Weights of a small masked image model: arch resnext, widths [128, 256, 512].
Rows from block 11, named by matrix and row number. Rows with one number belong to one channel. Each number is 128 + 32 x the weight over its row's rms, rounded and kept within 0 to 255. All counts start at 0. Numbers have three digits each. After the name is the row's rms in percent of the matrix's.
# convs1: grouped (16 groups) 3x3 conv (model.blocks.11.convs.1.weight, 256x16x3x3), inputs within the group 0-15, a 3x3 kernel for each
# convs2: expand pointwise conv (model.blocks.11.convs.2.weight, 512x256x1x1, transposed), outputs 0-102
convs1.127 093:105078114110170114118100172123157126098154125141169167136107175178091197109090099124127152110082141130132189171172140178135147157151138113138131099173171114132181125103086149123075126092083124138125129221053124109049104139118117104103126110125126098122143157111131106096114176160123133187119156150110086063115145085130111130135123157126045146152159175101092121100193118100094122130154072177190074117137075110105167129156165138108152
convs2.127 091:093157179129124119120099166113103139174117093166130120086131116144141154143053112121065090191150146102113107139118181236164165123153140122164139133085088087112146113097219132100143114098139087163154084100154137149136044105086149097143123131124090075157074086126137139092100177135142172059100140098150107125147
convs1.128 080:135080122117109148138144133101141097175008147119157123119073121066246148123115110109128124128109087132135157130156129098135140131121118126120140131101188124117107112092137108163104125127171104133095107219085094144117102100125108149091126081121130138134143224114137119112101094097069177145108149107163179180114071083138118121140162148111070132141161140117152134136042118113126127131126085153137090094105104108120087147223142110132125
convs2.128 076:138163133093122162158153161117100090157140095140130156106136157138122210133105181082162101146173167101126104148098080151110173166163074136088120115188119046141130151105120150078117095200176108137125124138145147114155072109139146121111099144141143159184113143139118062106109173182125159118128116126183169143112
convs1.129 078:092064113101072134163167189117108091186088098165179130110113140134182174126108124142160147123138094120083117102139148085140192079102129088142138122103180108129133123145133114158118102100093112097113100205117139151153117109104122167087123080085143121132139207113142158146078073075086168082066093093143131126128137091145104072127148107131174131078099096132137160122008190138138172125147098122114099094107086124127113110143110125122138
convs2.129 077:130174116113142118094166168141180168137121197132126102086074123089141131140129107116187156093136150132119137181111112154170137159153136133099144119159094107171100132132132138098171115144211062170089067062097137095138177159125143128129122124137154090078094088153158104157131147103119108191153089138132112239098
convs1.130 114:098130116099105126129138118151122142153210127139110115113133104111020115127203153125130153102154154099161147108148140121151148100140120120139094167154108118194154124150170106127168116137157139115128118009106149149131112121121125135124139169118132126127171071149155128139120137165104147125120113136136128102177082104129075112112120114036069176107084156139132133122128050155140130127104162097119174129146142126113121096016095127016141
convs2.130 087:134128056103124088128103156177127148144122136128101123110150155141134124112128090124124134128106120126114134123139155109132103111120114137175135137109181067052124130090145136156086167173134121147123127150131112152158119124141087140163122146123189141130139149099132141120166079172147100114077164108121134161156
convs1.131 104:121125118154144126131135127134153120117010139129133138128132114152255102115125120117119137131049144124129116112105134106147120108111131118147125061104118124152103126101126125146109137118125133109131112255130103142116143134112134135125121113119103147106081255141125124124135150146163123121136145133126133141113166136133141143160135128177133144120136125106147116161027128133144114146146135107149133135122127126150141146242132147131114
convs2.131 099:143142026171133131117123138094163087144191095135149155088077163175136070113147114155145117142147136152135110194161104142122119139146111138109133124212076130134158132115140111124110138122175129093147129120102140063128194159184145202104185135150090081170075158149104146090092151066169136124153142119089151141112
convs1.132 094:114084085154143147109126092110124099155087148102159130097128098121212104119133110112118117148166056139162081131109130138154136156104137137120162152029182132144140116127121137132126146127153104083118126176120122121090131108098109255097131127111141146139119213157131100154107077068122255095118133119117152108118121070108104128122123102140108100135140108116199162131031178108102115131154118130116098143130149122125111131167123096101124
convs2.132 086:127166140170110120159107163195112140129143099134106166094117117146092177099067169045189109134158158159188080134130100119120138107153141091186114216124152140081125148118140123095110114085153121182122123082100117147082086124094064116153123145111103124149099166099098152131097146121163124207176147171126132137137
convs1.133 102:116117094097161138106086090115140124097198112107108141112123116135000118106096126117130134126102154130167127119127115188188089124109109139123133164173126119125152142114149163114167143170164121100137104012114115156119120147123129033126143158119153157138160047143164141149158126147175000154150151135110111124090121123101098126147134121132121146136145153145134132108103093137109116133142164123127162155199143135137127095048096111082119
convs2.133 096:170128150191127110097066137153137152134099139094088148139093135127189140164216141135077126132155119118120201109110118152158099133138123087115124139140091094190144154099094112122067119149145144121087108093147150136089082104099125155092120126129160177033071140140146069102095104158159135168188105146151144113193
convs1.134 101:121131159096035128124106142116123143127041122118161137133116136097246121113153138155142112149128100130102111167118125139182096112089105148159130141020154136147138146121128178069165158146149110096133093251096142097119094124116123199042127126128118141109121253138112112121168121132121162110156112120084124125097141125133124137138123138161141131120133121116108123085045136133129127138128133134135143136117129136123123120196112122113141
convs2.134 096:152121090208115129188175126147144103128161149153155138126161089135160130096185118096152118119142156138118071145139194180089137156159143075192163076125128061103150135124108118144109089095159137159108138162089149096065165125122105144142153148198096159130185111153078115130099121178163137167153119145169130172195
convs1.135 108:163164129097084107126136115126143107118085127143136134119132104129255137137099104107127130116151133113088112117134123120156106136146138137104122133052162140122116107155135122168152103119110148128114143198096107123117131131119126255120133117123142118106130255139136123138148144152108227126101116140151115158137087106142102125124151144106084184119119128118136106137000138144140135113126104112154139143117134135123139108205165114174137
convs2.135 097:165107150116112134145127123133120117106112137140129101154221127179158118160109091073137106164127140123130089130145114114107127112166126152148108125123119120126137161108129135129089177161182166142133171145101164113106172101127091138141114145137157167170120201134076160066123175151139144156155141179190163158175
convs1.136 102:103096113158062145141137129145106124125054130108137101130146121089255123140112123122136116114092098160155152139110139126082137140167138125144134114066122113106126118125135112093092141142137130104144142255126114128119139098101119104126121140155113135131108228117093132122113098108139090129139143145165137109126132126104152141104100116149173124156178159135125148151011131117134119111106107140106116134124136114102112131224121154141117
convs2.136 099:125153076172138121171157124183179103198128120112116135128136136098158111129189179153116074143139135133108145192092144199100159139142117119161140137169141084125105123134123139099092102137106126085095138114136112098112174140137151150132189142188111117167178146126129106144124136129095196145074154194159170194186
convs1.137 084:118069145118120157142171151135131137175017130160160120104124133094212143108091124112122115095160141102093131113127139082203126097140129113170135102088163139125119158141149124113139123121129128103145101192117124119123123073102072183108089085128150120144150205111145156128062074113043227120082090140131121140125015137116138126113130137104107149112137144131143142136150119118157116136118117131096097106094122097102116097216115146168122
convs2.137 089:141110135066142140163107095121105154134145119173144154154164115126112161121082132113153183140124147137149091114108094130146163136103155134081057108168101113045109161153144139113167105144141192186081051141153126086140083150150138078135112142189100124093072152125153127092140184167119138056108120089123144144164
convs1.138 099:114128093113109095095067103120146126113050142114136135118097111139219100124053108148119135133098102127113100176150142167071151150101120116128133122138148162151143128119106159120118152133141098139124107187150107121100128179101126100125120113104141146156141197128123162161163125140138100141161105137061080102059137096073101085136121134183107102151119104114174163124030157100129138126162163183146117157162141119113110093255115136145139
convs2.138 085:165111126186132135146148146066186087107158133145136104152118148115167120143147154143130103121142098102066156126128137127148108167106114113126218145187110134146122158115103147144125122154114172180092104168120132129138161213151147157132157101131153122179150156175160193130151110101136102155180148154147153134167
convs1.139 096:198164178159063167167200192137114136124146112115125131140125131131106156149139157131172127139126177137145168110096092062117091097113100121146108075086148131096096117120082133137112131180139122121159164157124128156127158123115149117117126139127098070080064136049130077121102100148129069134138118111184187211136146186175166174136128136162146170144149169119113127151082156140098108093067075114100067069116080108123111131148136110108089
convs2.139 083:113156164111161099131148076146165095150104153137082124115120171117149163119167113122167127114119089141105155196117129087147160120165174181121159096078098116069134111126112111116045125188116117108111135119098144152107202218080100121103132130111154157084153074151109145199115095146139128106137110122174130147085
convs1.140 089:110131150137104100136110122120098107138050111139168155102117133100220126110064127113143134132097121123076106116116146078150134115138130113124127040204161109123124126119116093168108118101125102146132097240107106092112138073129104144087104086136134085129125190135115148133077121121078092135102114120170158124117058113097129119094166131169157151109135097132153130175002168124125150107108081129101097114110087135117129137173162159191145
convs2.140 086:145192105116146148106123143134128164105143181168094143122124109102136124172134199123140135135136083111136194123125120222153139080094104137097167132141069129156149112156143159062133145169124135178060121143124154093147152089118116131070151139106162141214117073164179103106098183110115139102139146113149149148159
convs1.141 122:140125137123164169127154097151118121125172149137135110145123127126057111129137152120142134127255122111155095122135128107191156122114094134173119103255060131179154129163145145126156124122137134127135125036134120148106126112126108129193128141151114151137101142115133164116121141151135129127103125117115106114103193135126138123144117111128046059120089105129132144139096094140137145126127149138109147125141117132127120118027063136056095
convs2.141 152:140117166082156085111108130124104140142126155125116160157132138133155106149134119117147129118109119120116112107130096083135126128152164064163120125108116130148000135131112129134124142146118139159136089123098052138068171053130144136110017116119104137131070103143140135000124113157118056134046135103128084146134
convs1.142 117:119132128085160166108118123131129131168142144139088127130115127164046115141169131127108144121155180117110131141114130168149176127113125150105128229149094151151116134151134166170109131118130128122145095030203142137128102146137140199156139157158161119102165028093144106125141150133133092129114153126095078139125110182099115150105104134035078131106089147124107107074199125112119124149161149138205131164135132139140141090024151105100149
convs2.142 094:138199122150129174127104128125116182136141117150156168090092090136128131107166089120141118122141129121111111125093136107101131097158140145077089149131128143255075068148133124110057182161120175042173100132104150079122132211142081206117158172097115101112174105155144042144105124170116114161125137100086156120135
convs1.143 097:061072068124113096110145087132118142144055163125117150124124128160176155144151145103108119133034118137148132157142145100159118153135137140144168119186165135096125147163171115100173137137142107109123123189106148163132129133134157079179141170161178160171137126135115074097119144116134112182138176160057056051094086077116158131108116110126102150133124124128124126118085099138123118161180169171142158174160183121128156172151170171222155
convs2.143 091:104100134139164087103140072147096151109122123124151126156157149099126149155100155109130152115112119149100160121107143151128157132099087068034090113125171134141132168129112129110158159115162173197140198162133127127152107056095143189122172116083136084115194102125121166128145148165148092144128112182129117105090
convs1.144 090:137157202131120158113118146121099108102191114099117098106095146095119194118135177120129090154226128133155150116076088092119029135056096131096141110159069127081118166148129160165100154149108114121078118193110108116087132117093145161096138155122138133151107117132113077102155122110138138110151110133109140146099203146110118149095110080129120121121138150128136151126211141149133167117113097158108103123118080131122117141002161138161184
convs2.144 097:132118101116122144072094146095114137092133113088143114093111112061103114202203172126130172121147176105112092130129138178110185134092155210148094126108169001110155117137125152144139125092186157135148146166197134099124145071192156178141119135106088192142156097156151095108120132196123110041119107093095146045129
convs1.145 074:098097096089103065148127141143135142151131125163155179160142110176050124149141092094130148090166117084096104132180144167169150132178162138130129142048132170168155080109131070064165092142152148115143106095141152115160142137169154176176123155143126117098131107104181166124134096140133163125129088120138127121129231117097122078147123149151016156124121134113137127097185105108080105121150132153127157154134159165131144099206122095071096
convs2.145 089:137146088114062097141146108150121093066145143111116140129121081079198098133166172108083134141135158118078128109118104156108175129139126162178096133138144091072147083129176099163077115083140127164126168183130068159099076186121113070069146108070118131107124085074126133140101116107107115134154107136131110125147
convs1.146 107:145094074171170106140153114124114157103085187104132150116176125069079081116147124139134138145072100155142119106157150078090179090126144105118118102096172079115145122092146113094200141095156120125160114149165100110152134138158114134165124111126126143107102112135086144129123162156113100143113096133126126093184137061140148104100156168068101156120118132162135093159056098185162126116140188094089191100108150140099103138255065158139111
convs2.146 089:130134190089125137121099093139115122121190140116188085099170145172121141096067117140167166109142154171159108187119147096154130153058095128122132093225126153142137124144153110124126199132177120059148133002150120125077113142142148081108150109177104019190132150117157130137095168171151133097127146130149098124096
convs1.147 100:075131154114110214113119174168120123179131091165107093174095116157193166134109152123140145083055145097136173127110107126165101134128112121119113152161106134109110076151123091132097106129124145133134152116110132125099139140109172132105131115106128098163147161172157086124116135124123113103129114097097100132086089161116139144138110101117195097122138132120115149062054208110163206164114104142142086164111105112121154063121226070165228
convs2.147 090:091151148191220094089115188136146206139061129103122107118166074158120153211078115125135076137112103099175119170161071112170126169130147155196117180155154120094097120127090133129127116102153125153123135038099154150173109161133092105187135154113145147082127165133093105160148145154160187148137142153165094157134
convs1.148 100:107125106142107134143122134114147131110088150114105083109119123124125122102113171121120146136033150142156144107139125166255158128168130126131139094153107113072108147143124131138127138134111120153112136044130130140119127097115106067098132099124121140164152141136100132112153149129137105115128131128137170126128000133146138148107117116121138112128126131131130118150000139146180116099137108145145091129109096137150109128199126140163120
convs2.148 106:132150116106103115116103104154179126122139135136178110156123144136110114096111128114112095126112114109107140104133069142128150162157097147122197126128095126190132126134114151110111124100082133195109197061156080121150170130138092103084178117173141069102090174147128204153108212171142165124125183120164146180186
convs1.149 098:133190177150101139140157142129129116123053126147143143084108124123129124112146131143167121163086170102144121093087097082184118115136125100093125068081090127098145150125132124094138090123127127134146148113118154141143131108113155135130131124151117161154116088124122132116123120108134081131109082114141185118178045164121158135107083111117067123096128135118168164180000174122108109152089110140145118129140128118155127127255154085062107
convs2.149 088:098143119111135094155100128062145081123165123111133124187130084101119092129113148134114109153052145145144067116125101133097173112148149131194150121089149154098117145133166088138125054127140128100175145147100122128113133117170079144129148133143132118118099134128164085161133115148143106158137107168135093146139
convs1.150 106:107101115125151156141141145151161148148076107139090097179145138166117112152117117133146121099097159120155137159185161164064085109063072135146114138094104121093100109176153126108110104132099155171154120053121143115135123161142122152104134140120159092103186097123143081122133151111138120121128100088110109126112122171121188129182189162142118092122121120126124135112028151119155173182181168138080073113094094093101122058255128121136136
convs2.150 085:128086177131122053100081136119152145105177157125126088120128140142144120113118062089115128135123128076130122130112118117115109142108122142140106136144124104167099156107158116140094239184195112090120125026147141152181134175157066073056122123085081045081161151121153111177160148112164119117135083137158117129148
convs1.151 105:131116121143185130127140148134124133111108124117110134125141118112115135142132125140133133142017125145163119138114141096103098119108130127142140148227155142111113109141146148153138130128147131157155146020161126128113138113122114096122118099115132125090115156124114106105135089147116061123150131171135129134147000127136161144139127146116255114127131141117162130131063141149150151138119141106137110105075108112110112105194116149131144
convs2.151 088:122072162168131137087134133099148151127146049137126152144114170222095156138144096093139117128058100155139100103150112139056159147157209083168085111212145114115149095098093192126135140128141127125089113096129087123063197102091081181135110118119108176118128130085118114134145162174116154071139207182161123164112
convs1.152 089:187184120165132148123154124096126119117170120101125111081130131059187169112171160104113109169102111175146113113096136073091077102070112147138132115165135101092127160132115200183097158114115118143116155085120112123105116109145128108147134100113094159132045245141059066136085103128115164133123121144142131121165118128139148126096073094107225114137134121138117128164101108158171143098112103070141115079101113147137141162074143178172135
convs2.152 092:062166146136141103107110079137144094069132080167195167106150122191133110084165099132123156116116099186163163140107138089094123113144103135144127087131109152066152116148151139148104143120139129120128093106101145145109097127126142146150155142165131160141144085156097209137167130100128139191156148119109127122079
convs1.153 101:185216192089123098121114101089083086131118117172179154105112170149150125153120083162170155115094134084076111115136123109153122147155157123132124123104117139171159151149120111175121117148149112103105141103143145174157129108112124114125142149170125146183127125095159160105151121098108106126107138120142188161107153099108084093105091108143115135127134125162197157116090116100028067093083113136142134159154167155219194087122100080042072
convs2.153 083:099116129078168124135094151077125166159131117098132127100192031035118153128083079134132128141099121130144110128086123140186122134129135093100105167098177153114113135154096151100063145140109135153139063111117153095118105137200135149130159155146112148056145136094118108159167129153148132079139108073149124140144
convs1.154 089:070115053124139101137147112140140151114090154149121155148135104103178111138135078124114137104149141087126122134167159165255198148169162120133124101127123180134166075067129080173154069122141161090168119074160154109183139135160140150109133128158115120103126174097170170135140154153124097147127136125115102097129220068113125101126128135111131140117127134118157087133204090088100065158091162140089158151143167131150093156095109112124082
convs2.154 107:135108135176100102116116141107106108110161072157146148151147166148118118127217086146042079134118142129162128139071060161084078140149108156095109099143110112155113129104121145116144148140191137063138131223135125132158134128195166096159070128130153175081119157116109175083101132061111094142109151153115163157152
convs1.155 076:086109081096150123143142138125153138119139107122124149163145122157132098134130100131111147091184094104100112156184157170244189138172162161108141128028162151127159058105118087082161097099152169131163130105152152136159155146165145000178145134138136109070172081105144119131126137134121126142110131122109095110114151132154143138165156168124058129123110119121130087106152098091085074160148164117124135164136156136134095131109106099101096
convs2.155 098:167120116092050112092071094118166114164137123159156183159093163143114112141138136139093102135132148142125168115141102160127154134104121123150146104101135175151134118134114116130107148133126066230111148225145121137158182157149101110082155117063139211108131163153136092160149088050110156168118096141153170107147
convs1.156 089:081068096098139105131115133156146127150076126163157109181117116183041101166113118134129142105119116111127120145159139183178155147177141141128133195058155167126143087140117074121112130155141130114139136188090150138135138162128137159142135102141135105111195077118166166139126190169139009182117137139109093132103207131105099125175165147152076095117112117110110125096188120093076107158151104171104097159136126109110154085180154116099127
convs2.156 103:098132135118084127098022091149101097118131077090139094109065135084111149100118179126099114106134164155130155154153098146126165167152085080170197117094129054110101115120103106120151105094109079041126166159166094128077079091154153099163081086171119127204154083129110179081168116160109120141099124120133173101128
convs1.157 103:136167146076137101120085105117083101138067128159176159115086125164117135139127115146152155143108137119085108099077085146077123168195159095092098146141121159181150144134111123082137130172159107102086116103126161160152104084087128141117129146135121139148141106129185197165124110125125071135131154164152163172137111122084090111110077091126066133139153147130162149133096153116101101100049052139091124145178144143161154110255136087077085
convs2.157 090:098156155140084094069146094215122131163107142146090099150116109130104078150113121128095159112121119172096111152103137103159118168132085122167154164136161188119112133201150094146161172164189154115092129063143087123192104138166114083087114125109083045132140201134149115117157176107142162153078164150134188170108
convs1.158 095:136091100099133067129120127106145137160143210126145088153169128133114083127141102118114108120098070146108086125134132150134146142153130135171139120092180150187140140125158114043157123112138133161135150173101108159132133121131164181183122130149133156121181083118136206166130130142140058205134149158100115121104203108113095129132157154125050183138136135126084130089132092125080133123164152146136163094177124129111120128239049148078128
convs2.158 099:126188162181144112159103097134146151077099127147097102118098154165131124145176124124143097109145168104117162149117140086112111115074134122150187076088132168125054140099145134117113131081094126177141163181072076106158127000089131128138108108096135120128129069172098170063089123122116082159083110127076120175131
convs1.159 087:205213173132063128117129109084120128104140127128120130061125161067177179146141134146139105209112127141167123074073111088106085133104127119113141095167114122123131191139126179158113130087133129144081137062119099117152102105126133128106139121139115141142066119116117130135120105110144086144150124149130156163166022132131116108102091134118228121136123133151146148201101150140162120108081081100149082104120122124074128189178144162162115
convs2.159 095:170145134146129130135142143110147083159124157088096177151189075041179152094134118091133126129106070112123165170140113154124141118178178134191158130111181151155102155122084141117155050035131125190106094115083100152144058120080119140130124163109229102125114088157111116120134085111101142235093168100137136087177
convs1.160 100:134112139135074133148127147152117146116000149160124141142158141116169092120136149131135126135185124124098110130112124135141167125093140145121120115091160088116100130122140118109119092084099138119116120068143151116125124147134102203141130107133123097116123225156122133130117113132097067119105146132140094119128212090130133133144157118137255142129111126127121143100245144098078109131095111141238116124108112138147113122145145096133107
convs2.160 114:140180128102144134131151097135149121119184127095096037118106170095124164104196056161153127147102155149145128153119142057163107131143122157126136149155136118129228174093150157161104124130131158168151139168150076123129078170126109121126086110190069099101170134162145149164115188090124131172136129152123170132149
convs1.161 084:094075115070100110089088104114085161076144116076089102139120152137068116184146149113134117133107155134172162131188112133160152131132125149168131118148141167164139113120130132184120130130178119159121171214127124101103128148135113029147134147111143164152164009116145150147134067158124153126147187157148164117149051136146136127132120114173105169130156138156168151158091151155163180148127142188086179133163141167162126141086137145163162
convs2.161 089:096104155118131178147142113105140082175140144153133182089059158155142167149093164115157133140102114083102132078203128170108165104092074126124071149142134148154129056111140037122150159136063100176121100158079120168112139133125130166131121211093134121080084144144155092077157109153148078157078158097080150137161
convs1.162 102:111120106112188094121117142074099066112144084135106118138178159162145106111148142122146177139063204112095124142165141105122169155124114127223180129130212100091111148173162135105170093083126145179144117095134126135156144127134107236113127125109125157151104143165127108141153130167164062167151170123122128111129210163123100116127137127130114141147114154155145169143179155113097117149193185109152146112146140145173153101200181114114119
convs2.162 095:111119123145165082117077136100147140131097121142111173133170098126120073139141154102109080155070115088201125136151138187139111182125193089092061174145139101129138133161108107139149178099136125173099154187127069110113087122130051136094047171139087138178142130141100107079116121122141155072143111061109143042131
convs1.163 102:128123132126030137132148145115110143117089118113163147133127121126207169116094101139144105143167088127116107125148136119105117115139137162186122153049099126117125158135112158123141114117076137139134119097118127154140127103132133211089120055130127154119096241087134129139098125137152084115142096112111137116133213151097126142107126142116255090113135110140133115151238131126136117159137116117188112121137131133128145122194136145153097
convs2.163 092:126138174147139107111144100092165095104148167106152116144152143100157153152157120163130164142104128107170087115169167132141127167095103169135087132147112073096184147132121046157075186157106197230154131139150144083158117171158083160118162152104122109198131139132149121123103102122107113145213166123150089155187
convs1.164 081:156149146155132156100134121107149140135088145108129145157143119140169138137163122122122144123182110147163114092187114091146157125143094144131120163056141170125109147159117159072099139161118138138094131017128109129111116100082113206131148131113129161081117238092117112129132099115153041086137125104097112121124234075107118109125107134119187145130083116102114160153216087122144097147111095122185073139114096145155135134178161149107151
convs2.164 088:123127157111121175139123090050111097076115200059110096148159118102109109128146158184134143113111159146194188119152106141131133137164161146157123131152135143169147152092135105168134157183113129197107147159122078133143116188114079103092070184130220109097070102132118105097130121106158223161147093127146166106190
convs1.165 125:137132135120189168114120124127134132127077069122126130132128122130112081127123131136130129141146126122134129118125132128252209134138106130131120139158174128120131122123134152193059129154130126116118131230183114144133122119123135060143135099135121141127132059255122114130126118115121118056139100134131125123127115114136162143132106124134082161135161121125133121127056055130139132121135129135098028127141125124136127135064133148115118
convs2.165 125:134136140080102129155118139152131121192128100149133134127130119124122159113142126140109109121145133148014110127133155136152154109129118117146111098112143155143255135150125102138126112120129100126117135116123000153092101092099110121119009139121059113151199143145137144102121126093143166126178137142122182134106
convs1.166 079:122125110112138079100083099131120135120065105116081111118110162145108164128159137132130125119041191124141168134140146106173157138109117115105134069177149129110158104111131071108148130146142099143138114225140107128125139138128132071147140065131121165165130128139119115130131142152150229098130122130140143117127002162132149171121165152144092160147214144129155161128033118132156143137165151143089168147155110138106134117046175138099144
convs2.166 082:142145105129135136138104105106171152092123121152120086062115120150146107096175127124144144136115131110000125162120144109095138098143091105061000160161198147118142143097139133143125100151125150133190118128145148124109181097109161116103126135140110135157164154142142106144128176171104089019121142154100105112136
convs1.167 090:104069119090255063105081121112114119101130099118093125158166147126078148156133154133155145145061149134147129144128124165114155133151115129116131137115125109094119134119119139229085121123103140147142150073139137142143135153154138126149139135125141133127175098149142157131136137141129153093129078116145149149148080107134142155151171132168043189151163114138160173176085127119142131155149136197012162144159131144128116146149127138123134
convs2.167 095:124125107053155153126189125090079147103099149103111115129124086115136145081093154104156143137132109141142157132118118125161139100182086108170125136136131137141009096173133139136094129134116083121103162194117085108099130105106105107162087095115115058147130097139083189148213136113140186119198128094106154046107
convs1.168 098:144153122125173125118099075105122117071117129051073113161119123169163179157149149147138120137096094148193171122133139107132118134132151152106132208112075215184161155128102174080106196166170137115113157136151141119107127107130146255131123065106126117104155183125122120122138140131147093151176157152128135134114213113124189133131151132138087125145149158130132132113160103178147158133133123154171159170128146135108116164181104163161145
convs2.168 096:115168102175149119120085089118176105071131141115188168119167145174087146097090183137126126123114117135184059123143164115135142110122132131136136120151146114213113099124157147139139143126138118104120156108130137119093151114143050119146165152183137118197174182146162053200114077154154154125124143149135143113071
convs1.169 084:131144132132124164135148168106123139116089099147136134092144113117217131133117112148118117133166120112134157139148169159039178123132113142120194134028173137149162140154139153051148133150156134180131112092144156148129135135155104194103102106124124084171126198130118147115144113150133055069108078171128100099094195125104120137122107108126203116126065087125125135090220088132088154120159160093185100133089078103141117147159143123145140
convs2.169 093:143210126081120170120205109085137133100129080082122089174083120114075160124187138170156100143137155111208136133066175154124140153134138126118217114142096054104203116088126170115147134181142172175142125056141136165112108103171091098115089141183128146125087164141145175108140094143164187094120102121130102147190
convs1.170 084:113140142094122169124119139126142129152211142112130147099071074090144082127099118134092109124166060115112101144130096210076093172139154116112117062144109096067102149118119117116078146091089103101114125065144122124124123100096141233149134130133116128114133151082128114119146124110145096076160119117165149140108147071161117130113098085090168140135085119104124104108187035135083069122075098124183067123089139113095103113129111103082088
convs2.170 093:159195087086156103203084139188138115126138152157154180108133131108130132096168148136116202159122150128205160054127131197124076114144116090094169114175137160113162140081116131080127168147156164112134107144118090114100142114102097196171193180099170151128126123133139146092103153093109149103102168116101101117136
convs1.171 100:136157133123126093114095105163152135139132121104117091062083125093125149125150128123102122106109201147156203119083113099065144127144145082060089081062175128174170098101108099105164144153178113109127098018130131142109125111119118226141135127133105076122100177153139132126094118112152082145123141129139116106075204124119171150106132129110180141120144132111090118107157164144148191097082109064138145131176122104095115084110165135182152
convs2.171 101:162150132191180140162103114173153135156120151131134144122124179152119133145175106148126137108114141063243129161146101120107146097124160151203153160070085138115129173129144162108072124146186098013149097165154082171117138107134120080105080108134125125098107136168113108161170119081121137197165124168142118078155
convs1.172 095:135108131103153121126113133120096105098071037134081111114112144138197147139139141136116146129133181140124164144155150211013192147131158124151174144071189130171169132120155162132158147162152119131123190071153123161126114093150105223116127135134154181139166168148139159145125128124096089093138153138133179130163164171115118140122156140156206130131113117116105146124228156142154161163131122158147117146171147135130150110133177147108124
convs2.172 101:133167108054150137109101088089108127123125099152121140115128113121111187143152097110151168157098139179196152113159121103136139142173127161148164158193151109106170177122143116121158128110147136218132154187178116130111128071164171150159182149113064173152090130104125116098131150102130136101242154054137162158165
convs1.173 100:138118125115136091133097124166121127137029113151125131136110124110172170122143149121128143141196164123120143136132143096177091147137144102120142092160150094105131115113124073231180111136136121111119088255133125133108124112154119000165127144148123110133116057070136126134124101111136207124114121138129122135119071154115129118132115132145105151137130135135136133103034138109152126109145110101041158145154147114134141105083108134096137
convs2.173 108:125138160113124112118137111091141125106189110069101117095063125107113134127183099156145161111127124118000079125112146082118113090108077162146122127120153133135103123123138074173092126105136139216157111152163127121094091128095079129149159135109208106122140139102139149131080145084176050173091170132139157212163
convs1.174 088:120142149124137143124131146107134134109081157126144126117118109161151112111099111131136117152209107146138107135170090165177101123117112145146116143034121131161126143126144182125129140151128116118114152203126093211136147131121129189121132141136110115105124239075110126144133120114088085136128080124126125107123232106102078119131121085108255089117110104121105119130174112123131096126094132120201143112121098127150122113225149125118135
convs2.174 092:144061206109120069130136140105180092139129140074134050107153132121112120134144096193163105110084116162095105158128183127100131143119085147149088119159107049209109110152143129177113134167128155150113139139137114121126159100106103105091167103140156117105070199140165200143068136104129122146160148112149134096119
convs1.175 089:115131121132225096105115111117135106112168130143085131138143143110068151129111134123145146124074216114137135132142119202138117131105146128157120122235139114170129106146138125255170123104128134152123143168105137108115112126114109130111104135138120146148146000117147142129127120122103144149120138124124111116155100151151146100114144117109000136124144160155132146139050147156142151128139125146052166140120129153149136154095149142145151
convs2.175 099:121112139122114114133102147152114133168126160101110132136177154114141125173111122152067150148117114177122134111136122163165140145131118076171189127118146107100140056163099143153198124058124115153072088176113096145100076124131111129198178155151167096142129086129128142092180137104161156160086127138125123088141
convs1.176 096:121185149103094163111122143124122136144134142133142145152165114151121095158185164147144142133123134119087108151100142115113047158149150143170163098057126110112116088088088143126111170200150137146162085177214104147127134150144147100120102118120141218164082074133064075087117152145091093172105107107142151113153185061123122116078069070161123123159151121091130119130198121168168134152175135095113086095069110132159152100114118117083123
convs2.176 076:067088145139136150106143135109145138187139110107120145138133075139060120094098093107135092147108137147169111125124045084117148182152126066145139078094166125097131112135057152121120118058196193142134107195143128054173053138189156088123106153127128052064093161143128155133060169151151080153137155119178183171071
convs1.177 090:126156128138154163114139135106138114126178154116114108122128113114115095110094052157134121157005147154150183165137155144186103121133116126113122124028118125117140103092103129103086114102114129149146132084192104142146145139121167036136180170131145151127164100159119154096135132128154042174135175172144140121125179120135136125096086080110184110142155123089123136054193133076065101162161149156115154160134163113140141118094154123156167
convs2.177 084:157173104049095144116194117098109109080104159113144169127140147172146156103099079090152119077102127134142121168119103061117176128120099073117114132110128179193116141155052153128103155128149113169107068056051143141085223086080102120187107162147123124124128095133088084161062138186104129113127075174075106156142
convs1.178 090:144153144133111168120152112139151178092097162101090110144158170081091137078066084140134079195112101157180159123137101089097107068064082151117123171111134153178171113091136070108073094122094108142092109120155084123135130111117190114110183151144138144135199123161141161146127147107145137114153205166136087122167117093166171154090070133129098119150139118095143164074166136095067120114080075159086114168157127139122127161146126168161169
convs2.178 089:147107161150125136136198054123115122089129126192147110134142163176154135092188163125112121116106084154107125130117139137126131155135047160112099080151043059102108169052208111105138118126125169126117093108135093135145154137028125155074128123109156070194140096138122122181180101080095121154138097175184136140129
convs1.179 104:152150135161129119140131109124132145138183143150134144155095155121085178157145206135143101149122115099117081145080144102103185149160202159146108145124127129134123104079164078105179145149198156183078167116064151162093143101148166086121112088120155122085163082080107073083136157118175138089106092039092106119115131121106135157067082162103159196112128149089141109056141130147180162126123089129076082121133130105148128126139112109132078
convs2.179 091:107145119087121164138128095113153113107111081183138125155119125143125190052154144116146064115093106152183178147044128118140126096138122118155132107134112159098109155101149135122138164122125124094124143192066108136154023204142128048121117107131081162069126098118114110133172073156101130157107106141144164191138
convs1.180 105:128123111159184101149158135156149144106148138128129138159145149153129168119116125109092103136082084157188130137123142137135159093064113109087106163107111152172141135178168100129159083079118127108095157086101119172145113106137144101106168158149101049065185108096179190147125120083119097052198235139087089114146129116126146110124167172062121124098115130140187136100158170058088110091076079141105113098136116130122113123105105153161131
convs2.180 100:150166095098156151092134146124167164101096186156133151128146188150171128101139089116114068117110155081129170189162077091151134123105127068138127192103101184171120134051112149142098128143163120127116123132171122160116234170012134086107136142146133136119131063175122212126176146106127139140116125101111074144116